config.yaml
objective: "edm"
weight_standardization: false
attention: true
beta2: 0.99
adaptive_grad_clip: 0.1
max_steps: 15600
epochs: 41.0
lr_schedule: "cosine"
Rows from block 8 of the denoiser, named by matrix and row number. Each number is 128 + 32 x the weight over its row's rms, rounded and kept within 0 to 255. All counts start at 0. Numbers have three digits each. After the name is the row's rms in percent of the matrix's.
# convs0: first 3x3 conv (model.decb.0.0.convs.0.weight, 128x256x3x3), inputs 128-143, a 3x3 kernel for each
convs0.31 112:128128128128128036128022239128128176128169128128128128128128113128097106094128128128157128139176128128128128128128128089128128128159102128128128128128111128128145128082128128167128128128080128182128128182149128023128128128128128128128156128128128128128128128128128128128128128128128128128128128128128112128128128128128128171128167128128067128128105128128128128128128096128128128128128109128128155097151069128128128091145128128128128
convs0.32 095:128128185128053052128128128128153128184128128128128128181128128128128128128128128128128128076096128128128128128128128164168157128104128128128128174180128128212152156183128128128096128128128128186128128128182128180128128168091128094128128128128128128128128128128090103128112149128128128128128170128128166156128128128165094156128128128128128128098128128128100162128128128128179128128128175128128169128128128171128128128161085150128128
convs0.33 103:128098077157223128128032178128128190128104085128190092094128128128128128128128128128128128128090128128128128206187128128202181128100128128128128128128128128163128128128128128128128145183167128128166128028128128188128093092150167128128128128128128171128180174128128128151148128128128128069128128128128128128145128128128128128128128128082215067128128128100101128128083149128180128128128128128128128128128128128152128128128128128128128
convs0.34 115:128128090177128128128063144102128169128128128128079128108128128128128128128128128128128128128212128156097128128101128128091128090128128128128128140162128128098128128128128189049152107128128128128128128128128128128128065170128159026171128128128128128128128128128128128128128092128128151128128128128128128128128128063128128128156154128128092128128128128103142128096128128128128128128128128128156128128128128128128128128080128128128128
convs0.35 076:128179172128128173163128128128128128172175128128128128073059070128156128128128128128128128176128128128128128101128128128090128128076128128128081082128128052128128128128128128128128128128128128078128062088128128128154128085128128128128128128128128166128078057085128206128102128128128195128128128094128128128128128128188048128128128128128100128128086128128128128128068128128128128128128128128088128128105128128097060128207128128128088
convs0.36 127:128128128128156090128166099128183128072128128128128128086147128062075143128128128128128128128128128128128128156067128180003128128128128128128128128160092128128106128128128128128160128128128085164128128150084128128140128152128080128128128163154128128128086128128128128128128128128128089128128128128093128101128023093093147104128128128092149105128161128128128128082089128128128128128153150182080099147115143128128128069142128128128128
convs0.37 094:128128128128128188128128128128128128128128128128128099128128128128179128128128128128128128099000186128128128101128128128083128128128128128128128128096171128128128128069128128128083128076094128128128083032086086082128147096128128087128128128128128128128128169128128128095104150128128092128128128128102067128128204218128095128128128128128101128128128128128128128128096101128095128128128128128097114128128128128128128128128128128128128
convs0.38 124:128128102128128128128206128128128128109170128128128128128128128128077128128128128128170128128103103128128128128128128168085163128073128128128128128196128128161128128128128149128128128128128128160128128092128128211128128128128128151128128128128128128128170128128128128128128128108128183128128128128128128128104094128128128128128128128104105128128145128128128128116153128109128128128128108166128128128128106128128128104128128128152128
convs0.39 113:128128128128128112128128150128128128128128128128181069092157128163084128128128128128128128128095128128128128128128128128163082128128128128128128128148193128128149128093157089128128128142128128128128067070155128128128128128128128075128128128128128128128093169079128128128128112128089069172128128128128128054128108014128034168128128128128128128128128128128128128128128128128128128128128106154179046128078128128128151128128128128128128
convs0.40 094:128128128128099128128128128128128128103164128076128128128128128128247165128077128128128128090128128128128128128128128098128128128128154128128128128128128128004063128128128153219170128193175128128128128091095128006022128128128096128128128128128128128128128128128128128128128128128128128084090092128099128128128223076128128128128128128076000128128153128096128128128128128128128128128128128128128128128128128128128128128128128128171128
convs0.41 118:128128128128169051128128128063128128145166137063128128128128159067223160128128128091148153128182116128128128128128128081128128128128128168128128092128128164128128128128128172128128128128128128128112172000195128092128161128143090143086159128128186150093128128128128128128128128108062164128128128128128085128128128128128128128128164102128128128128169128128128128128087128128121128128112128113095105113128128128128098128128128128128128
convs0.42 093:128128128128013128128109173128128128128128094128166128128128128128175128128128128128128128128074128128128128128188128104241095128170128128128128159000128128128152128128162128175152128128128128128128128039128128128128128128128128065184128128128128128128085128128128155097128128128128128128128128128128128147128107128128128128128128128168128128128088128128128128128128128128128128128128128128128045128128128128128128128063128128152162
convs0.43 102:128128128128128128128128183128128128128089128128098148128128128128128177128128060128106128128255072093183084128128128128172128128087128128128128128092128128174128128128128128171141144128169128128128128200154128165187128128128128049128128128128128128158128082128157128128128128128128128128128103170128128128128128128128159128128128128128094128128128108128128128128080128128057101128099128128169184128093067128128128128178128128128190
convs0.44 113:128128128128128145128128128128128128128128128128128128128128128128128128128169128128105128095249104128076128128128145158164097128165128128128128128158128128128128128128128128128128128128128170128128128128128128128128158128128128074128128128128128128128128161128128128128128128128128128159128128128128128128128185091128159128128094128128146128128128128128128128128167128128128169128128087128128128128109164128128128128128128128128128
convs0.45 104:167199128157184128128217128128182128128056153128092128065128128128118128128128128128128128128056128128128104128128128145128128128106128128128110128214128128152128128128128128096128128128128128128169128008128128128128128102128128128107085128128109128106128128096128154128114128128128128128128128100128128128128128128128128128128128128128069094128144128128128128128128128128095128128128098128128128128128128128128128088128128128128100
convs0.46 119:128128128128165128128128128128128128157128128101073128128128128128128128128128099128128128128128128128090128128128128128128128128128151128128128077095172116248128128128128069222128087095128128128095081128128128128128128128128101128128128161128128128128128167128128177128128128128091038128101165128128128128128128128128128128128158128128128080128092128128128128128074128128128128128128128096128128128149128128128128128082128128128102
convs0.47 125:128128147128083128114128117128128128128128146128128128095128128128128128128128128128103128128174078128152128156128102128185128128128128128128171128128128128106128128128128128174128128128128141128176128146128128128128158108128128153110128128128128172128128091185128128128128128128128090165128128128128128128128191010128090103128128075128089166128128128168128128166128128128098128128128128128018170128128128128128188128128128128128128
convs0.48 092:128128128128095128128128028128128128100067128128064079128128128128036128085128128128128128128046051128128146092103128108128082110128079128128077128128217128172128128128128104128103128128128128128128128128128128128128128128128128128128128128128128098128102166128128184128128147128128128175128146128128128128128128164128128079128128128128128128128128128151128128128128128128128198128128128128128128076128177128111128128128128128102128
convs0.49 090:128128171011067012091097128128128128128156128128128128128128128128128128128128128173128128128128128128157128128128077128128128128128128128128128128128128128173128128128128128161128128128128071066128128128128157128149176166128090128166128167128128128128049128128110046128128175128128155128128168159096128128128128128128128128128101048101074097128096128179128128128128128128088128065128128128128128128128128128128128079081128128128128
convs0.50 109:128128128092128097098128079128128128128187128128128128128114128128228081128090128128128128128083128128090128128128128128150128128128128128128128161039128156053181128128155128166128128128128128128128093098128092116128128128128070128128128153128128128128152173165128092128128106107128083109128128128128128128128207128128184128128142128101075128165094128128128128128107158153128128128128128151128128128063128128128128128128128128065128
convs0.51 116:105128128128128085099234060128128128128128162128128172128128128128128160128128128128128128128094091099128128128128128128128128128128106128128128128182066128093088128128128128088128128110128128128128128092150128101164128128128128162020128165128128128128128128128128198128128128128128193128128168098128128128128183128128187128103128128128128160128189075128128128128128128128091128128128128128128147128128160128128128128163128128183128
convs0.52 071:128128128128165218151150128128128128128203128128128128128190164210128128128128128128128128128128128128128128128128128128128128128128128128128128128128213128128128128128128128059128128128128128082066128128128128128128128128128128128099128162128128000128072212128128128197128128128128128082128128128128128128128128128128128128128128128099128128086128128128128128128128128128128128128151128128128058128128128128175128149128165128128128
convs0.53 066:128128128128031128128230203128128096128066128128076128128177128181232128128128128128128128128180128128128128128128128128091128128128088128128128233128128128128128128128128128206128128102100128180128128210128128128128128128128128128128128184128128128128128128128128128128128128128128128172128128128165128128128091128128128128128128156158128160128128128128128128128128128128128128128128128128084128128168128128128128128071128128128128
convs0.54 076:057032128128128128101054059128176128128128128128128159158200128128128128128128128128128128128128128128128128128128128176156190128128128128089037128128128079167128128128128128128128128128128128128185177185128173168180174128128128177128161128128128128128128059071128128128128128128128128128128128128128155128177128128128128128128128128155128159056128128128128128160128128128128128158189128144163128128065081128128161128159162128128128
convs0.55 124:128128128128143128106128128111112128128128168128128128128184128128128128128128128128128171128097128128128128117084162128090090128128128128128102128015187128128128128128115128128128128128155128128128108128176128128188128128128128097128128128128128085157150174089128128128128155128128142128128128128128168128168062128128128128128128105111128163128128128128070128128128128165144128128128128128128128128128128128128128128110128128128128
convs0.56 074:128182128143174128128128128128128128128128128128069128074032128082128128128128101128128128128079128090128128128098128128128066128084128128128128128128128128128128128128128128128128128128128128128128138153128128128102128128128128128128128128128128114128128157128128128128128128128128128128128128128128189128128128128128128128128128128128243169128188128128128128128128128128128128128178128128128128128128128128035128128128054128128128
convs0.57 122:128128128128128128128128128128128128128128052128128128128128128128128128128128105128128128128128128128128128128128128128128112128128164157128128128020088128128112128098128097047146102101128128128128128149128128128128128111128128050128128128098128128128128079190128160128096128128164059098128128092086128128156128128128128150128128128148194167162128128146128128100128128147128128098128128128074128128128181128128128128128088153128128
convs0.58 092:128101080128253050208195074044082128128203128128128128128128128128160179128093128128128128128160128128128128178128128128255067128128128128166128128128128128087128128128128128128128154128128128092128128128184128179172088128128128070222128128128128199128128050128128128087159128128128106163128128128128128128155128128128128128128128128128128128128128128128183128080056128128128183110128128128200107128128106128128101165128166182128128
convs0.59 099:128128128128128176128070077128128128128128071163128128128128107128128092128128128128128128128128128128128128128063128128128089128128128128128128088039159128128128128128128128128175128128128128128128128128128128128128128128128128128128128128128128128128128000037128100128128089128128128089128128128128128128100176174128109128128128168128150128128128128128128074128128128128128128128128128128159128128128107128128128128128189128128153
convs0.60 067:128193128076000188128023215182128128128054186128128128175128128080128203128128128128128128128128128128128128128080128128060128128128128080128128128243128161128128128128128128128128128128128128128128128128128128128077128128128128128111128042176128128128128222128128128128128128128128069128128128128128128128128128161128128128128128128128076128128128128128128128128128100128128128128128128128067128128128128128128128128128085128128128
convs0.61 087:128128106128117067128128067128184128128128128128128128128128128128128023128128128128189128128046128128128128098128128096035128128128128128173128128128070128128128128193128128255128128128128095128128149207128128203128128128128128095128085128128128128128128128128128128128128096128128128128128128128128084128159128160128128128128060128128128128128198128181128166128128128128091128128128128172057087128128128128128128128004128128128128
convs0.62 097:128128128128128174128096128128128062128128071128105095083128076128128128128157128128128128128247128128128128128128128128211128128128128128128128128128086128128128128128128128079128128128128128128128095176056128181074128159128128128128128128128128172128156158178128128128128128094128128079128128128128128128128168112128095128128128128128128047128175128128128128128035128128128128128128128128128128128128128128128128128128152128128128
convs0.63 098:091091128094074128095158128128128128128128128128128128128128128128073098128049128072128128091128128128092128128147128078179151108128128128111128128128128128128128128153128128128128128128128128187154128189128128195128128128128128128128128140128128128128128128128128128128128128128128128128128128128128128173128088128128206160128128128128078128128128128128128142128092128128128209128128128107145128128101156128128128128170128095128103
convs0.64 062:172128128128194128128218128128073128086087128128079128069128128128128128128128128128128128128128128128128128128128128070128128182179128128128128128128128128059128128093128251255098128128128157175128128000128128128128128128128128128128128128128128128128128128128128128128128128128128128128128128128128128128128085128128044128128128128128128128128128128089128128128101128128071128128128128058180128180128128128128128128128128128128128
convs0.65 112:155128128128128087164107128178128128128128128128153128128128128057128128128128112128128128128148128128107128128143128128128128128128128128128128090128128128128128128128176079162128168128088104128128080128154128128107128128128099236068128048128128128128066128114128128128128128128128100128128071128128185128128076128153128128102128128169087128128128128128128128128128128128128128102128128128171128128128128128128166128128128128064128
convs0.66 092:128096128128000070128128194128128128128128128104128128128128128128128128128098103077104128176128169128128128128128128128128102128128128128128150128165128128128128067128128128128128105128086071128092128128128128147128128128128128051128128128128128128128128128128128128128128128128088128128128103128128128128128070128128128064128128128128128128128163128128128159128128128128128128128128128128128128128128081145128128128085128160128128
convs0.67 113:128128128128103069128128128128128128128128162128128182166128128128045103128089108128179128128175128128128128128102128151157128128128128128154128128198145128171128169128128128128128128128128128183151194165128154195177128128128081093064128128128100095128128128128128128151128128091128128128128128128158128128163128080128128128128128165156128128128128128128128128128128128128128128128194128107128128128185085128185128070128076128128128
convs0.68 105:128128128128151128156049128128128128128128128169160157078128128128162128128128128128128128128128128128128128128172128128046095128128128128128128128172169128094128128128128128232105128128128103098093128222168128128128128128128128089068128128175128128128128128128128163128128096128128105104128128128128128144128128128128045128128128128128082128128128094128148128128034128128128085128097099178128077128128177128186128104128128105128128
convs0.69 074:128128128128181194128230160128128128053055075076128128128128128128074128128105128128128128128128128128128128128128128161173160165128174128128128128128128128128128128128128159128128163128128128128128045041040128075128128128128128090128128158128128128128128128156164203128128128167128076089128128128128128094128128128128128128128128128128128128128128128128128128074128128128066128128128128128128177128128128128128128082128128128128128
convs0.70 096:128128128128128128128160128189128128128128128128128128128197128128128164128111117128128128093128163188054128128128128128128128128128128128112128176128128128128128128153128067104128166128128128128128128150128128128098159076128128087128149189128128128128166128128128204107128128128128128128102128128128128128128128128104222065128128128128128128128128128128146128183128128128128128128128128107128094064128128128128152128076128128128128
convs0.71 122:128093128128031149146061128091128128032196128128128128058105128168128128109128128128128128128128128128128128151117128173036128128128128128128128128208091128097128128128128128102128128128128128149128128214128108128128103128128128092128128128128128128128128081128128128128128165128128255128108128128128128128203152128128081128128128128084062128128162128128128128087128128104128128128128128128128128128128128128128128110128128128128128
convs0.72 121:128128102128128163128128105090128128128128128128110152063089128128089128128100128165128128076188128128128128150083083128128128128128128128128128128128128159128128128153128128128128128128128128128128128169128128128128069178128128021128128128128128054128146128093128128128162152128145128128128156128128068128128035116128128128128128128071223083128165128128100128128128128128128128103203128146128128128128155128128128128128128128128128
convs0.73 089:128128128168255179128041076063128128128128128128128189095128098128128128128175128128108128128128128128128128128128128128128128101128128128128128128084128128128128128128128079128128128128157070128128128159156128128183103128128128128128128128161128128128128128128073128128128128128072000084128128128128128128108077167128128079128128128128128128128105105128128128128042128128168128128128161162179128128128091128128128128128128128155128
convs0.74 117:128128128128167093128182128128128128089087166128128128114103128128077221083128128128160128128097128128150128128128128155100079128128098128128128128069158128128128128128128149128054128128098128110128128107162099105128128128128099128128128092153128128128128160128128128101128128128128069153153086178128152128128051207128145106128128128156128092128128128140128128128128128128128128128128128167100109157128065128128128128196184128128128
convs0.75 097:128068128128128059128209065128179128128198128128128073054151128091128156079128109128128128128128172128091128128128172158128128128162128150128128128128128128128128149166128128128128094128128181180158128180128128128128128128128128166128128128128067128128156128170093128085128158128067128128128167101128088072208128128128128128085100128084079128128128128091173128074128128128191128128128128128020078128086128128128128087128039128128128